A small CTC image transcriber, trained from scratch.
Model: 15M parameters, arch vit, norm layernorm, layers 8.
Training: 18400 steps, batches of 128.
Data: trained on seven-segment displays showing three digits, 97500 training examples.
Rows from block 3 of a small CTC image transcriber, named by matrix and row number. Rows with one number belong to one neuron. Each number is 128 + 32 x the weight over its row's rms, rounded and kept within 0 to 255. All counts start at 0. Numbers have three digits each.
After each neuron's rows are labels from the 100 images, of 14976, where the neuron reaches its highest value: "responds to" is what is common among them. Only what is clearly more common there than usual is listed. The data: seven-segment displays showing three digits.
# fc1: MLP up (model.blocks.3.mlp.fc1.weight, 1536x384), inputs 192-383
# fc2: MLP down (model.blocks.3.mlp.fc2.weight, 384x1536, transposed), outputs 192-383

fc1.73:089119180109127156089153137109156134131107096125126142148153157112081140101105131099045130142125189129148144178133155098117121084147148112102144144184147136150093165135090138167077078126147145133163185171147141091108142144095117100177145076133109087146175081086168128196139154125116132141141141108078097131054116192103120165155187068132157130112143127110115168113107108102069102145148134165125119061099097062114142116092099135089178157095165084111119112149105200118146087094081170060151163131115112074096145141112128149099092140154147094081154127152189148126138125168147153105
fc2.73:137091182152155147081108174147103088074153090104142095152104168166161103096155137188167123125155164128140087114174117155074155125173041107183084126087162125171115091088203101112104123125101106145121115165124178118122107111152087124138076093139163160126119182121097137196100088098137117107094113123127099140130129140140162139111079154190174092177087165102149133105153157115177167135150103149092105136092139159128124114084146145156124093101147139146082127145116072085162142108118144133150149133240103052106117144101141140185116137136145122109118152166097161155118137112141130104
responds to: the digit 7; first digit: 7; second digit: 7

fc1.269:102141134096171074115082082188171158151163121107126116140154144134108140139114113162120176048107177115136157138170109079165133136143136147142117114111210124080139121111064143109169135085108137110135126119079066129150144111135104187150053120151123136151080130169173158125120180134156114103167156139117145188155103079115092164114115135059123164142158177170185179120150116155135098101138148181146143084126072132137056130104152180087163135129155116136168098111143082148192098120134087112081167152134162136084093185097190130167076098080092135041127091119107180109146133141129131155
fc2.269:171122148146122160094132149137109162105120110118166152113093141072145147131053182105067122127127148233110072115107067189180086109061161108087090181102086111189110103131125121192155153159118161133113116115111148088122099158133152133046108133149114156198141168153110120140154112148173169132154125156136090119070194152119158074151097107135104118134128161118119109114118117157183157090129085133109110165121121157139118132129079118157117110119141137127092155128141140172151092185132178149098116082152164192121077042117153138077171137209140147088128142154127145159127124068100105156
responds to: the digit 8; third digit: 8; blue glow; first digit: 8

fc1.278:097103138134110142154156101143114136118070149149132128152099087148115158088104132084121097130138143106139122108156116047149125130154173140078160131181127138108115195162139180098131152093137078101089149138099086125114111092109124099150110131121170117110119117158141132090149073150112162114098118069108118097136161172154112155111129156161114103102159147150091106133121083165124174155150156131196137080112104075121129161159086099156155078136116120091102111113082073099152133136123161143129128177092136159075127140168138110139160161144060110101192083118085105090159144049153166130
fc2.278:113113140152145127145099151102095133119144067116123165157184109131164132080140108196138100153096149148101088095133125138148082166123109147149068110127148099125131114110147098212136155121175110220092070119123142167130157132125136139078157097091093142059164106157088125169142065130092114170182161101157135131083125037155145108147124141188105139129125137106149119139161149083170135193125186164115183091147087088079111179116188093101128145087120092098137076101140126131131097112137103145080139142173074105109111134113107091161118109102125146105094169205103151169107068114045085142
responds to: the digit 0; third digit: 0; first digit: 0; second digit: 0

fc1.229:085049114122085102210137102123139127048073121132178161158102129141140129103151126140102113137173122085156121162127089102103151166137167216087106102124169137161149169083144174106147145080100037164079114135159119171070109058095159122146127137146121136061131162183117138117108107089089148128094162052120136151144123115123150146069132158101151055148209168151142161105145091164086183198143133139191153084133076052122115152140095103143088107120156108122131125113114090096191076149115128121098169159123134166115118106183115112179136117127110118084177129145105108141151142098124119131
fc2.229:094091124126154141114154152142079174145185069086102167124177061129143091112125099161124103143109117138112149122145079138137057184131103140167061160127128117125126119141148077187113149133191111211081114116090074168120148173101159145171154105108075140099122144142097129132149077135110152194149107096095103092137132087102143117119103123140108154134122118068135092087139132104178112138094184137151158121120083155148170208087158120134120106081115095105136109093088112139111081122123052105143108121174111098130156123116119109195159092103158115155103150209100108114187100130018116149
responds to: the digit 0; first digit: 0; third digit: 0; second digit: 0

fc1.493:119139147076074137098155160165128108114147119130120133152135154112197137058081091127086149112204101065163147213097092082141127131139095151142128140127141203117137151162096130131087165112129125096130164219120168142160143132137139133093084157165070148121137161119135180120161128155155104118142125147150123190152156137068096126107065120077157102029188152132144127127121131144139145139145143124151146189188145070165091087119144068151171063094090121075155079067134126087083133094200111107092126183162132104114174200113076059127100119099127110124121062124073066152145114079130097142
fc2.493:165137154110127156143061065160100109118073094156146122128098126104156095178131134142135159083166152136132113072144139118146161126146123046085064155100103173067091111185118095136142098118159128161112107111085145119105149151157103114137112147123103162152151046116093124152064120135104118122133113113142076134118176131125143120154144102126112107127091140104170145080102116113144158109113160112163125089123103191158133151154148157123085164207127163082100164156098159096151143102100088183161115163209067161121074029090151093167109120137136173158144169123165176150180107120080158154
responds to: green glow

fc1.291:065123107146098116142141113158201128053152121110119118155098175150149166133148163150159123152108153124172131149171132130142136092145125145145103149113151128151163120032051128091131161110152140150152106091141135134142094117137135101143144132074110117096138143129130066117206126170103164066121088135055163144092125093121162143139094149091096126111140190102099068093126097182151167156156133081136168160092152110154129129177188118115115104153132150146163171126086096168152135144151126150171111097110085127079152173151133161185163120158086186101123143083125162139082106167152140092
fc2.291:137076117191175147144095150155112171042104120056130142160113098080084126133177127160142102082163166136065046204077103097116169119108158126174098138106097080169105106126166153185133098067125069147093124108120204147083132149101156109116107097100153177162145131183127140100172079134143077154140142156136129104134126083178133121135068106143114145154154046124111107129071091149206128106097110149079118140127114105146170161117124161102118101145102161133061173089141160153170119108117117138164173114189138155147067106108094150115165132113145119135108109150150159125080088183107153122
responds to: the digit 0; amber glow; first digit: 0; second digit: 0

fc1.283:158107148097080143114093130174175107148081103199096059108141066105126106059118156128151182106167076138109112100102157170164142100173153098112139124149127171124113148183137084148143167117143168074161170169149182094119115169132099142173111115141150149149144140077058114107155130123145133084083123124032101130056099102120170129162119127123133100084143153133157091167092112163137155136118185130176181141139155130115124055099166125143131171111178126134142070099118100158140141105191116117120153138094166116132178143142137177097097149153097085130080112109072148087095124136178092161
fc2.283:126117115098144050171126124109136145148146148121157103107146145131138155155177121096159115122112162091072181103159144108055168196163070133132151113134131094079156141101097080183130124184166177124099137122108118162113123103080135162100149132097109147105139090151109159140177134179137099141113125123184168172174162083169104132090166113112185103119124187130105139085187105105108128194114165191138109133138124145117057149074146078134133137083095168170134056123142153131109141119160169064113145097153170108161136161160163130086118177161124172089117091135111152128152086123158062145
responds to: the digit 4; third digit: 4

fc1.295:020114161132090159042137118100114128125144120087087160136143117201110079123088081136054110142123189168176149093128176070155107107145091135173147118149170129166114131137126137137085082179128136143097140145174091115181158092073152116125117066099167120153128123087178118152171150107101134132104118102067123118077118139154083111170143129121202110149131104081174129136122114113121134172105086121122110111139101164115174122099063131069131131072146090128125089156076199080127103108127158058162109114158149069098125144163127174080132119151092055105158104109190116122117174150134158152
fc2.295:134125158135148152080126138165093100076151114136161098150097160105159190129120171188118132127145205166163108107093114123081152100134088147142044102125111090139058100121177154118094152126120072193121126111143165099070096123145055106160132147122122134103143125102137114164098040138118134122150164090153092071105153112170211147113150151181121121134094209159184167117094149137199144087110083164094131065084113161129100131105127177163113126136171148097110176124153118124142118091078122134137148134203114076093089104045156137159082119128164136115092160184129103135148094095105149150
responds to: the digit 7; first digit: 7; second digit: 7

fc1.232:133077111125162098133124054118083119105146088053160136111171119079167077159131142173135111088088141155102186123073119140126213128111108114101077191180110172060099161131175150101139180171090105094152112142124123080138143092117120127141107173072136127236129125150105131059145118141115112093171129142134143149121131109162123192103123155143180159106189162117145115163113113084177101061135124076110101156147117169117102116084095136140162134073096134157112129124143131117121147106095102120170162126174085094115118148186135155151138111106145148096163157118105119061145155170155141119
fc2.232:189084120164157198097127069104137088115108090092134091166152070093124137110047159137094136081177091147101083096151126127090082064083123180069079151077112159123057116133180143144146134127137111191089059172095135146111102133100097140117092109178106139160102185115044114134150133060125123105199136163117124092069155125165142110129167145075208123167097162135114098091203129154124190131132115178074156146140105186120108139097096109075139133123091117185096143145122119126121146088145115097095114090195141109109137149131145097146133101120111136176163165156101153153154116124103154140
responds to: the digit 4; second digit: 4; third digit: 4; first digit: 4

fc1.488:110122108158145156154124106128211152064161088124087104097074124144100180136090083165152115133137158139181072157162151141124091067164120157137151164055141116157127097090114072103125146083135189116116167087167107170140105154156106103097076130076104121138078089149132078133211106125067121155142085139055173109095156119146140106099054113090109154118118172117082108147116097170140152137168155122145195211074131126167134149123168143132101111095138097122136177135109133136116134134106095162197134100142090101140153153149087185177181093094098198102089132115140135125148127180172118082
fc2.488:091080184148173144135133086138144167102132130088190171175104050113142075098172084189208102124193156143113084146074100122108135136101152089158061141104061130142127114157190147153123152117149119185119136098132179162125136145092132107115103115102097140088128137157092112144123093141109101155146130124133094095139096046156165103176081143181111094147080107119131100125078121109150145089109106131142128186109123115175146140084107143129128113101143136127133175166150084112114084084126099118095113167237104158149118117099100131152128108134121102057151102145098143180077133141077110155
responds to: the digit 0; amber glow; first digit: 0; second digit: 0

fc1.468:101144092189158094131121168129200136096179124186127140161080153128105100142094119185094090125132099121186087087120151148153082129114118147170164161114137094169124131099117091140138167130143140112168139118160079138142088125157060086135082103118109167110125119224174126145128040133103174136108104110071183095102127159126122124103093123104049198098100145116089098132093063195106191086115120146148184122116122135133110167173155132138147143094114115114114177191132110190120138104111096202146124107143120104095144123141099127091161135062092114090126160157086139139172123140169085113
fc2.468:125118187147186181067102082115152099104101100081180153132098125070198100045130090183167097127202141162131062137097105143113116098133169112139134115096052126100110090172215153172139121109114138196131099135060155173127159111124127125114123103071089096105151147142126131114149103116134099098167100113161097108098148109159172142135121136182124092132091152134139116116121118069144139061133091150083125121094129111126121154055133135127140117145140109112122213181122094080092085077157164086116128163227112152110121108115140148127120104161115148049116145163127181167059128103115133191
responds to: the digit 0; third digit: 0; second digit: 0; first digit: 0

fc1.0:097127114115159142092197149129129125089164109101183139140122114095107086131097095172095108133161147091099144176109126088160158136113123166108129129115050117066171155087113137123072142102140163142122068173149142161139147089096108109142102165151158188134108101073128180109138119175148143129132096190161114138090111168161113159083137081090145161095160180149126138145157123127171115049180153105086090142173160157091118111172106142141172153190141151149112154090173092150145149111097098137162095108124172144123137090100141156114142101165112104048128099134088119091209146162116146125
fc2.0:150126133191126173113096090165135120086121068096176097140069147028158144115097169156096126112142163149148062104130094126102120092089115134067089151073125104109067095156143133144162190107117100158122044137082135125111141105134101117093105133126133094129208167145120144139115116113126120126194115100157083129109167120154188134114117106136132144135123205111157117136126129158208191088118110148091105085105105143114093162161087144154137124181111147150101198138147115156117111141141165151093130164221114139086102081109184099113140116157171148092149199150125163168097123085096129157
responds to: the digit 4; dark on pale; second digit: 4; first digit: 4

fc1.15:183114126169143152134133105149095099119113157148145114145108146112128112097106122168108086185143170121105103105128123077093071083192157219173160135171161096126171131180125101201088097154144179093157159135208156085122153134153076115110117116109198127134064112081088132174090112110147137148172132074094107132140108160118109114117102144111188091103160144170151169109066184113131169115166099148112171153063133091109163120153146131142106075187118135128082105083159156158126102124115099119123127106176098093123068145179113114140075223122123146133139197193163159120171178089137144143
fc2.15:125131135161162092097144077110175153145063045134145111129113159142162108139129167178123159081160167197132092070174198133142159112069124125074168139093112096110058126150174086144184171148097128120127099093142148114133149104118111100096095126158134053091091149122104125120109112131099112063178114108152115128133154180161203138152132127067098090162093137130092146092172157145203153104099066158059085108165104131129138192160073066116133103188161178104138165120118082155141146122133203153120105155183116146049135134091127117129136153077140130126092158135137140123096135142075079161
responds to: the digit 5; first digit: 5; dark on pale; third digit: 5

fc1.302:086135127081144156118116172107123053088138187118126105072161137109098141132159146121151121115098122105072154106150146100069124124137140140110176145134130158073112190127139169117132167144104167161122069158100126143161113088145142146106152112147180129119155204157160151134103164172186140118160108086086121090127164107115097113060120197109124120107138153095131067145125142158166150094118109111138168181110125150163112161129130077149143128165150087093129152129107109134086133138128138129131099173076108143064138089108146089168118116130087105150129109095047131114091098172103150166
fc2.302:147165144187156140109100085156163130099113072101148135177083155067181132124130159166075100105163178141142082132134102109112147069073118161070090136062101129124067075164151169132145154106145118147135077130115153119115121113142117126112077139089118097137189110100110146115131112106117134144157107125138079122085151109165187150148099106142161137159081187093200163114144116108212163078100151137099072070081097177120105175163107142126141098160094158133098175158170092127149116156135134146098124145181115130102086124131124146081143098148147170099117193165136168147121103095112151165
responds to: decimal point

fc1.76:126168147130154118089088213164064110128132137145112121091129151155074122084107115067105124166137139097124153125123144091171122158095139132071114115076160092132096124120114134178117119143134131104120154115163150165110153140152101110177154152147136161177055195117114156172144129157148169119138154078170169110140155069090139103106113072074186057143134131162132156079152176172151086119111048100114099097089078152155203136124167148150169139103158113142122088157132202080145114151121127103176151101130056134064156143043157142106070148124150068143108132174085111193140129122159105138
fc2.76:173113123139112119089118025125148148109122161073140106138103145110159180143054196135135143159177133129138115117129164137185118094137098224080038129187116087110058146121087118080104155126122088134104096106110091164118090109127138093078090119104060140091201145133071171102067117120133138122186109167145184181153135162131142144101138130111081168130063195076123136201152144130128123086177119067155116045140127124098088119099080130157107132105221124104118179115142117158147149069146124127134102121212175096115083096150103143165161101123164127119153150115194194149168133100106101165
responds to: the digit 7; third digit: 7; second digit: 7

fc1.531:179127136153072075141068104132102105112164199113108138115124140097145148067134144150132136124165121101122117102139119096128134107107107106162124101132176177149138153100124099133113106071178148110123133140078129109110142147170129166150060106140159170096068065084159118127120136109120100151087119128143052131082142166088077143073185138136086123138140112156109172157150094199131142103162112093158110198116180125135103148156122150114156112188086131158125096095091125113082134142198097099137171168097128142097159170115127166114143193154141060159173131099120102173151188173184062127
fc2.531:179104101168085073183093125201117133164123139156137153110196136198078117180097192184176136146110125119109177126164110145122152164105140168124097084136106100173136110046079109121159083185148144119133142163088113120073142091121088095119081160173145166114129113106137172143110146174156112104127120147147161126138181168153127142155057109162114162099167109107124080135134142157093096177152107130186119098104146157147071125147138124092136100103043144143159098097099108181129140154148120093136113110100131121147079086161136132117060142112087106125152102067121137091167117105171124084
responds to: the digit 8; third digit: 8; first digit: 8; second digit: 8

fc1.81:110136090134131076092155123138166125145117144143185180112133092139117116212195143107164166085126120130110153095134145103130159123103148085102165105150163109125117104154118128184140152159081160126149088126090097149106118143136132119126146082116105142120170139170151076092110082137066092101103179108134140166118069164146128145142164123129112146141131173148114117113087112188133098123128168165086126116090211091120132091130091158059127123117083185120159116092127113115122073170082094077184104113133134109200131069187140118142158072114117098068148136128180120172078140095127145108
fc2.81:127124116203092165186116122126133144123102110152165079124132143115132148128088137117134084129140166091140109118085101198157091125130116109139148127022091156157119134078157175122106122189217112165098139152113088162096154129105128134152137155101155101107141158119140102165165123106139203089147128106150110096139143144120113163133084138119068060191153131097169074073097087098194125163119062146170128132072123133147139120124145142167137124125109146106109166189095120138129130150166113141128110116098150062062100105120115115126161110172123177120112191187157171197094121103116103108
responds to: green glow

fc1.763:172140092105110180099100142094135193124080125133115089103102100051171171163146113074099116159146169143124150160145127127146084141148126106100155115147139110101118092095096139096049064108141213133125091091127104119125167175145114138106102130180077187130080117105173158111122130093077088122092171107144209117139070172141104138154107157069166188129153178115157095129130179168104136115154124130148154079099148130159137157124143104109107097105124128126125083090155149159093087123110139140096107120163137089124134122127155127095132126141074146163142080109126133169049160105125191117
fc2.763:124125142193121164150114089187152131123130080142188079116087155083098136113105157126059089169182181148085090098102074149120113107084163133115095143124078155091079091159115141138188164135129045174086108134097097157086127149134117088056104126113143151135161133083092129130137147138203149084174102101175066133086126121151144158118114115129115131120130148116171122118140146114197165095063133137080112111092069087124112142161125160103130105139126108148161152119116112168150106123132149139089139150210106107112139146112154140120206071172171117140103194128136196140130151130112104141
responds to: decimal point

fc1.373:104165065122094140137068062185143131157140123161146149114148091124162136098062136111142143134142100120149145152112099149092086164118123144083089175126126135114113121119157095111088142111144137181148153142126133069106103094091161109103141098154138151103121150109092078171088117105137125141125130144068138147108160128093093121150189106104160169067055139108207114086119081161171094134077120137095122129141094174122170100081076145114124132055149130138115117180118094195127153143138131143158145117098116188112130114147118143131110126129123151087138083157189076109196114153197181103
fc2.373:105160138191132202125121103174115114062100055087167117136092146100172162119102155167056105123123170149139048109117168117083123063109114132078110149093103158116078136199147154141123116095134116167131052148140171124102194132139109135107087126121121097134196109117092123107133125113158136091180093127154080112109158142157217146096114129103134137139095143119144129123101150156151166065094116168090083095151130144064138169168103124127118122118123145143096193113139122139124129105111204147081155142193132127078088114074169141096130128183167123109125176144128164159142137074091144156
responds to: decimal point; blue glow

fc1.538:136118180195180172128135205095143116118113090132122118102111135168113156132158128157134150130100146106125083144171164109165191096127042085140129171131081100135121081169144106088126111118099106066118108145120103063128167145138108160096101166136047131086134085158076060156128073135127146158115103136138127128121138132171093124123075085104075110142138114130103140124097156165128131116133102168202166134150162142110118092121128098139149065100125141117125147080121079200166086115100150110126075099133175083138180133171127081109126129159110135066100177177098132165079105069150121096
fc2.538:131133109081156130155139113165144109052096107147135150154119113109124163103114147169149128099165111081168128104076062092145118174166103132184101105139173109174133120113138057157129166166130104140157128092116117148129111132104130194081136113121143117089162109160082111121169116137170113170146150129122127186084124074120084104155100106129101083148146115103179102108106107123092145166122135153178125146139107087118163165085142133115115100113111148145157094156099106077081104123122107066185146100167157163132104098138125159120088117170062157088118073231123153080085024120069152142
responds to: the digit 0; the digit 8; second digit: 0

fc1.3:120118191147167096134128172134129102134140141175076069123122150075128165119138100193179125125053148124127119107124144137121133071137115058184194142149140177099114167190126106136137143080151141128177105138139143092130081110101119146127130140124123111095166119154162060120147149130122104143147135112159138168131082090140174146115107152092156108127134118114098122157102088145150084055116149105137146133128090156083140103087099095141166160167116085124146133096092141162166132140133201138111101111141199099140179171108105130072154157101141094152168135122113145115075148113116137149
fc2.3:182130064123152130113028085082114129111096099090139137166100110112104165117123107111149130080189154149175072126111083157141119133141150170070122081064122148133133124131147131170156132168207106132121093089138083145139156199105161120084092129096158157124126136066100156141169094158145162132120130177177129142112154143120102186105139140151162121132101142123142145145185092092229108129139128142074100122077165088124117063150171142092092111084135110094081122123172089110089115171170156143145214071121130087193185137119156137083122123166127155110110069152135103155145174125168102146
responds to: decimal point

fc1.722:144164132187165124122167198127113110135130082116160063075142161144152128173135097220141120135152178101122111162087064126104104113154129131187121133089103170167098191131111100141131153142144180078093132103126186142156126115174129082166149118167137093118084130124093129142102121147023144104185148069155146164132137161177135190154082160035162137186140120104085142121054121161127095146108156165138149165161173116094101167146108106167084082199113143139113116073171143118114132139110110178134095132143173125125092150188120123095116120056116128098109079169181101093142093105099067063
fc2.722:145121141192156154108097128160123150085109054121154115159082171070151112106103163138080096145180164138136032111127109178092128081117113125071107144074106120106046090132129127131155162119085087143117127143089145113095100115132113112089096124153100113147182170152092142119127087135115103113185116101142086113087155118134172098114116120124124126128120203134149144200156140130204189042103086126099115079103089138113118172158125127143144106161109144117110155152137108143130095101113167129121129158237129155039128085113142130115138092140138133111122188163126157162135102113111121186
responds to: the digit 5; second digit: 5; first digit: 5; third digit: 5

fc1.80:184140108168114106093110084105141126172136124053134089154147114130094075129129153135174127086068160162119079147169136116148156147106136084132123091117133095095102094107125065152145144108147151138098135139151180115172125137114134098143126090113098123104111116126178149098110140109090132133114137146150111079166123161155138177141157156142181136086121160097136138125146148114133100068148150122070123103157141173125091111120117027104146115093057095183133128168103124186120110147143162041116139152089162142170085191061100089126125116102133078053132133117156118115096181128128131107
fc2.80:139148118084141146089097193108121053125056097138123147099156087126121109097103124077151177182117143136171143114124160093130101072126165166162127164122144118136140114182155120096148109108101157110140167149174199131182104165182163120084113099126100125168164141100139097127142107124150177206135188112094153126115147105155091114114072135082117112000100102131136127128097130176117145111106181077131113077108147159128194147170150123117139129144169098071130175178122169115138105155095140190152162116088064125154152135097167096098106134157156111169102113129189083119138129113106180136
responds to: decimal point; the digit 9; second digit: 9; third digit: 9

fc1.672:175162085099097154154152168106101168153137107106151123100181118156095073143091150125095139065087134113150131115173103103099096135117099090135126128119120169127122142115072093135099122125097109177116100109121125080069116105101054107090104135176097157186060121112105128130130089149165090091131151165110130215142165137152159167103126134195112175132135164090110086096150122123151127226124137150169109125082126138114118104162111135145104126161094185030141092097135146149105124144170122116092144140122204142062100175155173049141085142080101091188117127161104087138092159124135107140
fc2.672:105169154173092171116112104117149107066130082103173114124088100088126166127091163172090108107185125151162082093084129153104175123066123145094101133071103082105066111173109113148173171104114134177130069166083113158101139106145136095115084109107138089116168128112101175111124129141124145122151075125138092131091144087149198135109108124128105134161150145140178147097126133128179165065115130165113108107127097158123120142157112127132091146155150148144078223127147120190112129117138134160122119174173092135052070135109100112131174103165156125092148163152144157129138113067079177144
responds to: the digit 5; second digit: 5; third digit: 5

fc1.417:091150162126130108096173102139180153113072144181174127146154143081105173144066167104132086127169143140082157089112116155115157138181112132113218161080183097084105138134097142146150159087095101135162093136184132134162104094155126124154064145132087099107120136138100131150128128164129125120155163087117130076085131168091112087094183175125141203092130152110125124150103116130084076141150153158117140149090130098146079171122095157088107180173137141163120102136174078082114151142093186100149138146091096139094149150107145070117101138098096135170079142086102132146123140140161155074
fc2.417:155148148194155177122132114155139125086138064142222060140060096046151107161095159154096112122144169124104083115089130159118135065098111133103074139083086093091096110143084150099155170098127096143112113143093146155143148100119115094119090144134118092127182167183130155073138123117127093113143114123108090085071164121103183164129128106110134112151140170144205121180109090151172184085127117167059112121111139171172092167155119161132112099171124149137125197155169127158150121142155177160102120128163120135062081102163144118132158130161146117121129184157103156174112122111111170161
responds to: decimal point

fc1.131:102087063208173177103135067142147167149139138154135137159112194097114104080084148090138112117097143124118153161135050152098109113132174140181120101133139114096111141151105161189158153089117136106143158133167106141136138142135084150110127094153132124100117106161154138060137152181170137153158151160088117135060085152109188064124170199166141117131164121123162108139162095189114130123146147143106093137037086064179151115166098128144127130161114161144170094138121157153074124133155141123069158120138180187118144123177091107086100120151088097061156117099092103177122146112111087147
fc2.131:145146139203124182133109113143118092108122058115193141184093147088170152140116179151108109125147188166143054108141087125077118077092125141089085132071123098097059065159128165126156156130114100141160055128060145125106150100151123122112068114142131084129178166124097172144113095125147106128187127116132085116090154100164170163109077104115114176146100150116180155161108133123169198105094112154079141094116112130119098164174140140150140091145130164152075179149141107144148098119112186111111098152196094121078114092108160148116139103137129142077127224139103185164127075097123125183
responds to: the digit 4; second digit: 9; third digit: 4

fc1.176:157123137133160172139114166110150111137103099151121105064139099117121108135135131130137156133127155140064075113091172105172088102146043075151127124158119101117112119202109101153117157135102167102170171137132089097113157151125144186087093137159100101125105101156068108095085079132138128104159087053110143143076164149127095140098081134114073116103139116144146111131108086153150112131135128172144173128150146124116091059078106126149150157139145124137090087108107080194124081131113173084173134136134205139198177139168145143078135172125101112076078190172117131133108122122191093137
fc2.176:108121151099142087165165147146142106068121108116134156123110101126099121093146148149213108098194107093170144118143091111126133129169117147141147115145112108115148156107101076159125132164142163172105119122118085142109125123053139135116151155099129094110118087130048121157159166103199092145139126162141152218108108037114066134156130139115128112143146150082119157110147106059090164141105132155172110203160098091099091135078112092114108112094106163157155070117117111058087110151156117021116130083134202122152130132146141126131091134166073154083126097102078139124076079139116099141
responds to: the digit 4; second digit: 4; third digit: 4

fc1.401:148076174092145096091169083123143140169149130077098146102117151095110153082149107105113084050110168122139138122104113090085100182138126130164138105105112113100133069118117133147156146096107101129085132154102110122169134114124093096150084140180085106110114161200133142125133160153223139153102149109131154125095181137189109193125113174138170149034033092122186144151156092090081196169153112130152103089134108126099195169135125166111111115081159102127099161089104130128064167119115141160144132123115102176159144158112135180071121145145133090120147039122149122123111144089050145073
fc2.401:155130135090117100151102103153098148162061053145187144140113209032192128161126161113140144159080132158116123171162118133101129153127119179122116137143141114160064130146129123177113117129118111159139096099133086129139151048082139083136123129161106112159181159115162111084127114161121127143150107072171076099065114133178126141189120121089111079195138172149165138147123163102114112081110126164137137144152119094150131123139094158165106109125127132109132191140141092115152115076128170098151089169167096080152134078129162168135105034063132135056149179119154138197151156098187123175
responds to: the digit 5; amber glow; second digit: 5; first digit: 5

fc1.524:085087142174147124127103172147134161125174133123155168125120138175051151072126162130164124173106167066148111121178149136095193113103170113147074123072105094141098120132101097098162104090107111115135129122124044145147162146079091120103132136113117120128134189137135067154199126117125124159074122124148146106148205108150098107107096140074098136141166186114117107141168156095122176069098117136145072148145158104092120157147084050121138065091136108153130137081123102164147099152100143127170128107114162149135148158118122136117159125129123211050113160128096181130111120084112124118
fc2.524:153155096121126167141059180105159127091189118078135084122118150101136143125167103162105103098121157095134121143094094109067096161132117138153120090111124093158075070186141094140109194148145142134153107131077103163139103167162154137130122141101142070092148172189142083048146126091135129138089086132107087160166107089126180100115139084111074101173137100120104121155119150125131126190161177156161136158139141093119174158051161152089125157168140126139077193192133071096197158099098117074136110089174129142142120128142116177127111143164115147130138117200156176155062090124150153113
responds to: the digit 0; second digit: 0; third digit: 8

fc1.267:135173138163115139136095094100113140116109159157100106139100155210094146130100132111120171168136132100136117100146150176122083098121136110121105097174135122145102085179158107172097158154107145176145152107155149120071170122185080144141125116079100151081185126070079092114054117094134179070123061131115127134138146171145133138120115138165112112165110104095117143115078137101124139153136137097092109135071222085129172120081115146195108060199171129115089135144173143156142128099105127144126113107169128082130148139182108122164108161140143131139114126138161126142097165010128100115
fc2.267:109171110138184123144138136080126126171097091113135133113106209197127057120153138131088139088125081141130170121115154154139122147137124168139114089137174146149143136107154116155097112138086199137127165131158142121156137065147104108115161156114086151121116143176110117165075116134133121104148145069146142097163121172140111115113109136124116043164072080154051187105153153138091164125124077116107153135134164106101106146197122071158066168153188210066139060130114139104162120149104129103105103097136122105169146134125123135161116119075141083131171125143154170100166183165119123094
responds to: the digit 5; first digit: 5; second digit: 5; third digit: 5

fc1.351:145160106093164149146166171153106114110166109118149096052077081121110097080131146129100128117137157174120103172156161096119054186191105107114152206100089141112104130142046140160148082129088129148186183171121149143078169153149108106096128130129145084140149111139187174126131124072135123052109092161130150094182175220078136127082095100185079131038140151072164141141147110124115173139155165149099136140116140096124104132095072136131147074145106093130166149133059098116091121115090164089113149121116142095066084133117160124093132178135150118100079118097110076121125134078107151116
fc2.351:124094110141141135096083176079164129127150128112126139156120075165151185135158105146103136084147101191084062049110170148117207091058055099139055123138146085116133191176137088166150181117092157127084108160125115160122084091091112060109104138114156107081082102107072096177130145168180097148163145140122148134120110078103128169092099089140121147158140133155186104095179157135169155128067124186146137117120107173116132116147112094143139104146089098184115124155148120130095119082139093147049109148188159136100123124104109065135159152128084157145117151172094176156115080117062155125
responds to: the digit 4; dark on pale; third digit: 4; second digit: 4

fc1.371:145113171071165163111163087171081098088157143168068113147150115110082114144145151146135084145097193160102120103113137131098143177113158155152138128152144143113169155165069158101151135134135145160128088095098123189131093103135112152148128133142126165095135190130126096089149128173106166108087126122135071107120128116111152099181163158102107102115122142074177171147075077176137074132153106133077119161100158078150121149086114058127115128146154086101160145127062156074117148140137136127107119107081138143120140143130160117175081137137074144139115106178039140154100153151121177129
fc2.371:130134112186062161097071167143152093116097137126134158209130136114190198086155085181068102081106131114117011124103156140107132112134133102145131101128069130129106117146160117107093096139140123149092096154152164091114161090123100175060110130160138151117171172113111169148153131117108079097051087114128104101159186134148119158142127146115148113133093143179176149093122098123174133124122124165172115129086101149166167112167135179167113134102171085118047189145125095161171078139140144130075168116175127109070146137087129145129124142139146168057141166136127098127099107108102144108
responds to: green glow